From a checkpoint of a small contrastive image-text model.
Model: 32-pixel images, encoder depths [14], encoder widths [192], text encoder width 192, text encoder activation silu.
Training: adam_atan2 at rate 0.0011, 14100 steps, batches of 256.
Data: 195000 training examples, 18.5 epochs.
Rows from block 10 of the image encoder of a small contrastive image-text model, named by matrix and row number. Each number is 128 + 32 x the weight over its row's rms, rounded and kept within 0 to 255. All counts start at 0. Numbers have three digits each. After the name is the row's rms in percent of the matrix's.
After each channel's rows are labels from the 100 images, of 14848, where the channel reaches its highest value: "peak on" is the class under the peak. Only what is clearly more common there than usual is listed. The data: simulated stained blood smears.
# pw: pointwise conv (encoder.blocks.10.pw.weight, 192x192x1x1), inputs 96-191

pw.83 112:116094114094131133166094153120191108191113125159130125131105229116129147081148143102142089223098101166082113162092104165111114092175154094140121153143135128146152105132085136129137116141137155087136138122099195128139138179140141099087169126133092156089148173161115158087114115095088144135
peak on: small cell

pw.43 095:116125085117091153148154139086112130094097134150120116156155081142102106171146135113116127069143136112159126113142184150163109153109162147134121122000103164121113156131136120103194092205134119180127122101109122093137121088154178111127100143064113090141106087083105162149130129155103129122
peak on: small cell

pw.154 104:143075140255176132116140159165163111136192102142127190175104154124114123109157203176182183125147159129154116099078104144094155141148173130136128122096091128157166149157137158149120074121151159164157137115112125088095075164173159144127152164169129152142141152131149143116125132129127128066
peak on: nucleus

pw.5 099:107105090149120184130160129111116145098158094118110043147107095163112076145163099120086172097116156118112150093118115149106130144112144059073157165165113147119073135167087116129082151120202111119160147170098145141146112133077063143142167083103055165111090113128177161110112165135167106113
peak on: nucleus

pw.14 089:039168145147125136131083094149116097129117099129154125073125065154100157119148100128158185133102105185145132176146123146124132124160194119141125122052151110131134166132127152174151122113106161156137139169125062141170075133080120103090118152161085152154174150019173163133116099128070110127
peak on: nucleus

pw.31 120:130148144165146149076122138178167155163156141150167197128113164213154129141102167106120124136135154125148143104172178150180117167095129171135106103144121146181129136176154075156156166166105150160129146187125164116122161166210137145172096067089170210150115108148166155145146177145165135137
peak on: nucleus

pw.41 091:054179151113098122105062146103088142094113121147100126155142114145090141105101104074141126095092114147146181143149168136161105123144151126133124125036130132139137180069142152143126166134130136119144103101083079124116052098117140143101169123097098142094138161075124126175093113092044106170
peak on: small cell

pw.181 116:212140109140110155111141103110085143141106136102126096107076127162149070146148101122074058130005128106117125055113159132151146152116138104188136058132050154174120097142087093061154170151102088126082089144134151078115114072096141185144130137129138125148116127114118137155106139096151105153
peak on: nucleus; large cell

pw.169 097:124112144207142116072119121204131106090098107141114196168119142121144099098112166112076129096133134117091141066115086103138149120108142129084124121084080123162137111101186176211152141087125162080164151128121102107113105123166163119119129057076130121135148093090102110153106095080150133135
peak on: nucleus

pw.78 094:000213090111096107109131110117128140105115156119129143131113147130187148114094138099145128149145103046150158123183146106175141102175126125133186130122149122101136158125156131106090173127143108134136136112118126152148091160107109149099115131129133144100145115140115132085147105121119124136
peak on: small cell

pw.85 095:187118125131106095109136132103094195115102139112111117165166144118116107123161097111057087101104137120145112133102184136185129138115152153096098093100111249092108141104128091079107114128160081192132107099098109110141087119110131157101110124091117126120079114116113079153185187124106095128
peak on: small cell

pw.156 105:158113081169128084111152135163097161087088124096103156162133104112140045151094125153134131062169155123118141114101167086157108120108131129109115105006131170146133134068166117162095107111162093247131150101136115099135083104101154119087159150136099113109094139072169050120171178115136149105
peak on: small cell

pw.145 099:163064141124130121176154103103114104173141073105166082140114108157109138136148097138086136106141153101135148108136151104087146141181174115059133168148019109118107132197096177187175135146109135123151109189093093146131086122059066153124141134143069128143184104088150088106097131136169126129
peak on: nucleus

pw.92 097:167127157145129128138155110113081114084158130118148178187109115147125139090107152130189118155127133146102147075117158147134098173208053091159092139094104102133172141136108111124125119134114099126121125163131133131140109105098072102149162207168091153092114139139176141127110179090141165122
peak on: nucleus; large cell

pw.66 098:000195092102114099143096127134179092136102125128071130107129149101123118087131122092169116155125125116153143127128120085181129090178107117142130149088099059098118116120136130081078162134145106080132135094077130138155111139118104126067138126118148151108100140113111121113069077128087105149
peak on: small cell

pw.37 111:144073188081118128100120139124146095158125060122146134116109110083126152136135089067066188148149109122068131122093153108098095133132149069153084131213148131117122114128138109124082122119107089089084102075023106108123164073098127129129116098109153152128111072178118087099101134082183090095
peak on: large cell

pw.18 103:143129096165177092176151141152182111121178133115179180180112158134152146130151182199189121120208143124124115143111120120126140121200109133172093106103180127147168093144180148146103088127178101184172138124122139137125078106151094100119156189192123127097166118149163136144180093127147134086
peak on: nucleus; large cell

pw.46 094:036198113112124140107111154116102105080135158182101165127172105101118118093114123121135139079085133147161199107131151149143119169135111113165156213087078103140104152089129137206172164153140124145131055114125095111173104092117134172142109143079137080138114149071153156157122075105099098182
peak on: small cell

pw.189 087:058078107104087140107106163116186123167100096104097119125115163076092143121143137098141120172141100048121129154116115126087135112149156152147066095091132124055108145116125131123113121153098149119138140172113123162104115217119110120133139130089133139124134160116091114123145127111084132099
peak on: small cell

pw.36 093:096113112138120135098069107117095135124135125176127131150122111096135086135087111121113176119075097077159160125145117150151122144125106108149120138084076109153136211067095172195113191127135152078138080112097098135103101132120130200151080148089076144115098198061103116113117163087099128179
peak on: small cell

pw.182 098:131078106155132134109149107197125101113090090095136159117111101101086140143165091096081126091123134121117120096118127099115106090079190131088098126097140125142186090156136152160114134133163121105142167135094104112103148137137204105111107097084100155102137087114133130102129091117108125092
peak on: nucleus

pw.63 096:116115113111149111136150152140198145146104145107098130183141170150070158093162119122169137137176121108127082171110168115173158116146116145122084122025171202087132137078129129153110086135120123176115098098089129069142115177123132153097095100143147118078124180171097105105198159132090140049
peak on: small cell

pw.100 102:124113094167126127051149190170154086112110140071101162152074166096131129121126115115110109113178153138140176078103130147161142150059170091072117065094090132159142164189162140126119118144155129167145156152111156145135117163122160119102120057105083141107172112139209159103171099127099158130
peak on: nucleus

pw.160 112:155080161133168175195119175153083114124148174153121150096114102128140088129154111077138054138110131122135123082122108182123165194164170129113157127089134143166156111184120131136194108168151115091149134137127134104134135120164173190158144115124122157114175146104114189129112047156065119147
peak on: nucleus

pw.105 106:144079090111120163091124127143126095136091195124094157112165096098130108143138109140144182092136147092144126121081142167091088197130135099175120088098079113094131105094123098200170099195116143158114112098147093117110117103146176130162159172120101134129096092117147196148087103084162111099
peak on: nucleus; large cell

pw.12 092:052148126117118117147071145163129129190136118112123118123089141143168066118138131114124119160064123115083173077139139132160145122133146142129124077087109073196147179139169121087063197118105120078115133123086124096097135104137176137138170095127145167098165134044079070117085150122045117139
peak on: large cell

pw.89 098:091103070167130115163131173148133127125160104130064153132105099143140142078098134133084101091172096167096144118082143094105134100175106096114148120017190124129142107131164092121081070107142114145141138127124090138104124097168116081106132103103119157146067119154131089107182133121095121104
peak on: nucleus

pw.159 098:254090092108118134148125106118095167134092075080141090076119129174111101119138115086056158100092158078103116133141139115143105142126142157103059104149101169091120116113116082109113131109111087127143140175110107125117173102168142122114108121129163139117135085085133086105118167130114116084
peak on: small cell

pw.34 114:147098116119141113130071121119113107157095075129147166144082043101121134117126117127156243123102115105098138148115083108060087148142148117155100105189157096099130102090155105187085104087140109126127147126086099126122159090145142082105118159154087125135115076136138077122111162146147131103
peak on: nucleus; large cell

pw.42 105:143130144113071143108130087132111140131064151127126110148105070102120157065119047100081151080143093195132123136094175111136125117128122174160113113075182140113080111134159098125092088119155088166121121086098096050140098081135156192155111129080140125120152099123114138162157105126102087147
peak on: small cell

pw.179 111:141135110214116101063135140127141108114151157159107120200108114056120075126137125151153113121159127151127111121130097172147161127154170086115156174085125144205165123150133139131081129095176117141176181101116148092112122126105137110124147139159082095163165134134182157147078135111178142127
peak on: nucleus; large cell

pw.39 099:141112132131110107091157107114146131159122171155105189153109133137100108123079161117091098118141086101093141050116147128166134164153058156145154127147102140186115122084141128139129106126126191118085110130155157126133123112228099144126118076082209113149124127157100103139099099109211180128
peak on: large cell

pw.21 093:168087094104129120146182135172123127098177071077101119159103159118194136159139165163175111127120126104153101117100094114068171087132146168119202087049133119159129144119134161147137155126131179117140105099180172143086140134102076079079127117144108147142131122195130151120130111157095172128
peak on: small cell

pw.185 104:051143103105086115128053164129165122123101114155114153102180175082108134118092150125140136158096094126143159117144090152153123091173106155087102117056139070132149192111115150139109158123132101128148102129086162138134122163116120139081128109130078131128112196055096136153119083102053119157
peak on: small cell

pw.184 100:103167116168176111103135088152187118058100178114112206133106134077136074153118166203207124158168135119138105064104141127089126134130051080147135092133095091090167139109083090167148113120127122135119121135157106102115095114111146123109093195188124104127126082159169189144119138125150136113
peak on: nucleus; large cell

pw.0 098:110110099177120140096161137151147099092151145131107122159085122123114106138125088117104105112109143126140150096113100118132127115057081059053127103118048146132130146165123082171130144162134163094166159134115139159137076137123138136119078061074046151121072103061197143108112101071152154137
peak on: nucleus

pw.139 095:243099080126126098143130144082141167117140149118143102101150140146123164106116101132094169098133154127101128181133204139191108130122122160120098101106116202132127110090130131071110125123133057162154119139084088111129102131127116164087121173165153092145181155124085107121115083161078090128
peak on: small cell

pw.17 102:043172117128125131072089119109105169151082147153094115100196084104110134109135116136093146127079128134171203131126136116200077135126076119141168170079127105115149163097107162183179154120149138102167103177114104112145140109107141151132121118092108132113084171112120140153058078133111113188
peak on: small cell

pw.167 103:104171138113114094121060147157173129123109131164162080163133126130076121081165083104127132142123111116108129085094124152080114130144104110159097177099106122092108119146104159096171134126133116068093097101127134105152137134091088116145093130109048110186157088095090097176102123018112141122
peak on: large cell

pw.57 107:076133106125099131041171142099076095095168097191183155181140111099111094176183139108116117109129121141108139081125082138128101119180112061114200166062105136161131157101165185191122125086142141153141126093124111103123116097104104104095145156135069048167143146138144101168124117122131142128
peak on: large cell

pw.10 093:149115131059136116136133089123106176119118130152077114117168107109129144095133097111080160080096118080107137146125139104205139108166146137122118139105140163086127172121121152085147148157161072124084132091124076145145148094161145182124079133119145139116124155135109104115109177144042125119
peak on: small cell

pw.174 107:079142101066123103081141119126127168096108118123101110124179099089132059091123115150123181087147125094164123118154108080175163120123117148093104126107098197087087134089173135111125173171172109128081126136085078145141127118134139126142114132082108107109127145093118098097147190109117122094
peak on: small cell

pw.191 097:132125107160111135094143140118125144092172099122161119161096094047130128161157161152139100112126122102116093062066129138142125144141121101151138135115049128118118140090105154176114137120157098134174145138115133105120127100096053150117148185150089057115133128143138117129104090065158155131
peak on: nucleus; large cell

pw.82 103:085088147161098123128112087101144139071127139158150146208074131124099153119147174103076038120148136147119095099137089124120099102116171164020159168137181139177108113142129210118126112107139128148147160122131138138123098131180089119135147045132163129119189130176090140120154082128181141099
peak on: large cell

pw.180 091:116119176141120149104153131149131120177102139098088189128153123150131101080140153127121138105170098132100165082118120132147152129104119123033123114128078107087068130161114116187113122096081138106116074132103115078144112135236092144152121101084175174121099090107094126118152112146159111089
peak on: large cell

pw.132 089:147152147208117134052129113141128124088078142129117154120115127145108128136088111137107130113147163080124117127113127120118173110080199105044110120122087158139155143185124139152142139129112140081115158160117134119096119127158152108119039085071101103137153101101154144130100091093106107132
peak on: nucleus

pw.32 098:183091099151165114151185145165109117082150113108107155142128120130225133175132130154131113136096134096164106130096104141106140136131094117147218102133108113132157150140164119085123126149188171125114149154201151180092135138085177119116163143083087148109065144147151130122082136168093219095
peak on: nucleus

pw.110 100:168139179131124125108124160087132073074169130119048154128113108118113116095070152149127065106128044105163118121091137103121128135070102131140148085119076138119051142164092133106100081146111162092088095126129119144120077129185088133121134142096146160138110119098121132196103147092114102115
peak on: large cell; nucleus

pw.69 096:058159103158110122104076130124092115159156102160110166145128102142155090088149111114139111132108090075136208126170111119211160100151114092134154147089096107164127242083130166154072192106140099107133101096104092142104097094113103157094180186126095109103111192085110052130070130104103138167
peak on: small cell

pw.153 103:132109108187144141124131127123142119096120140128074149147120119145137091118084119144086083108134108132145139083099111116150099127058085107007148121154004154113126151109106103195106158132144171086122123155137116141135086168182133141138120063082153157141074121030162168145147134102145157144
peak on: nucleus

pw.55 094:102131117178130139112151131157153099076089136141098194111108121080121136131083122153162123109089109120113143055106139093157064132130072067118129083141069089151113129108154107154127146136154140144188181128152117157116092116147141130091114155122087136143093091061171131129126091073161140120
peak on: nucleus

pw.147 111:079133114057085105105126075176135112155146147160134125110142127198134160078091059127129164069173135122122146160150138141180139141097159109142058151084151140080064155125085135191101165128169054120119147138062073148101108102113127110149114167130170129096081119160093100110134148120094066142
peak on: small cell

pw.23 101:167107131125045154050160139100081191147081085112130108138119126076130140167097106121110187162083092103141148140105118112196115141081120182146168122143099185097072173117143128168075149121122181131156067147154143124093139127133140115105132154084115075112099184110095111117147113119122132117
peak on: small cell

pw.8 089:202092152112146098116142139122118169082119152107115115144145147133085098122137121127121139076182131116106073113094173118192124156185134132134118102063116244089145136115103139091091091099145102225124102085126081122111104131136132159099077151137145108127144094112104113126149138148095120094
peak on: small cell

pw.131 098:090083112183121128148111107155111111050124120137115202131143088106108114120162162182176113114103080078135140104121106109146088126122029141108096139139096107143158104067151106166145104139178140156157220099130107118130101095149175076127137182149116142095065126110127143146102092146154130113
peak on: nucleus

pw.16 092:214091134177152120104147151106086124112166116100124151168108134147176133167082120164173163149093142130144103176127127119112130134136091108162169115154074103171107138137135098181093125104119159151127083176167158163120145121070099110131153180153103104127082158150221130103108133135160203114
peak on: nucleus; large cell

pw.144 104:093158107137119145132155084166153155129157168133090121128199130128129116137111116155130133093147115162163123113091156168169111149104085133176184173087104130088148158100077126164145152135124146116121089127159162128147186133111147160097111105139126125144105134193126190185071110105038158122
peak on: small cell

pw.65 102:090102142128137112139114154100140129138125087096128167153115171059105129159070124160198140149112113123087122090091108090136126121122055096162082088120088130118120165082119119133110122121119116128161134113072127133131139170113124125121116222153098110126081158066161096102125126091145131118
peak on: nucleus; large cell

pw.141 096:126117127189117136147127069205129144109093111171090163167154096094180122140131164118111097085141121064147150120175101109144134098171152145128148140117103148126177184146151180185087158104205124104146180122125110133077084094137164121139147146116069109076145174153115126093095096143116148137
peak on: nucleus

pw.119 104:135071183158119140080128114156141123117137090084077138155134112125119105107087155114116119156127145119122138116134117112137052165061035140096121146144046092120096115133089125207113119086088151127100027151110140147157103141171071094126075089103137142162075099080166114124097143134174154141
peak on: large cell

pw.24 105:159104129170152119113139173098127124074157143140093121154107096137126112104103137154150118132102147150160115082108139129130110156169030074148130127106048137146137130180124113130144136116094117170124101137133101140137073106056060137143146143152054153136086114090202127136128133108133169143
peak on: nucleus

pw.149 111:090123132118131161075100158125098151152137111117168148156121131170129140105111138154128126137124190130124150157175107147128142110023193178094122121104171152148080139206097163160165154127066151161157049163138122149148093154173056079138116086089149151081181132089143128107142077143124124143
peak on: nucleus

pw.136 094:209117116151109122138182100145148140107145150121159146166139123131206163194098140136116137078207112092153148146103154130157098121036152162122157109012152149118109121125149138138123088140146149204117126088157124147121122101167122112109117120083118127132134150179106135113161113095084149096
peak on: small cell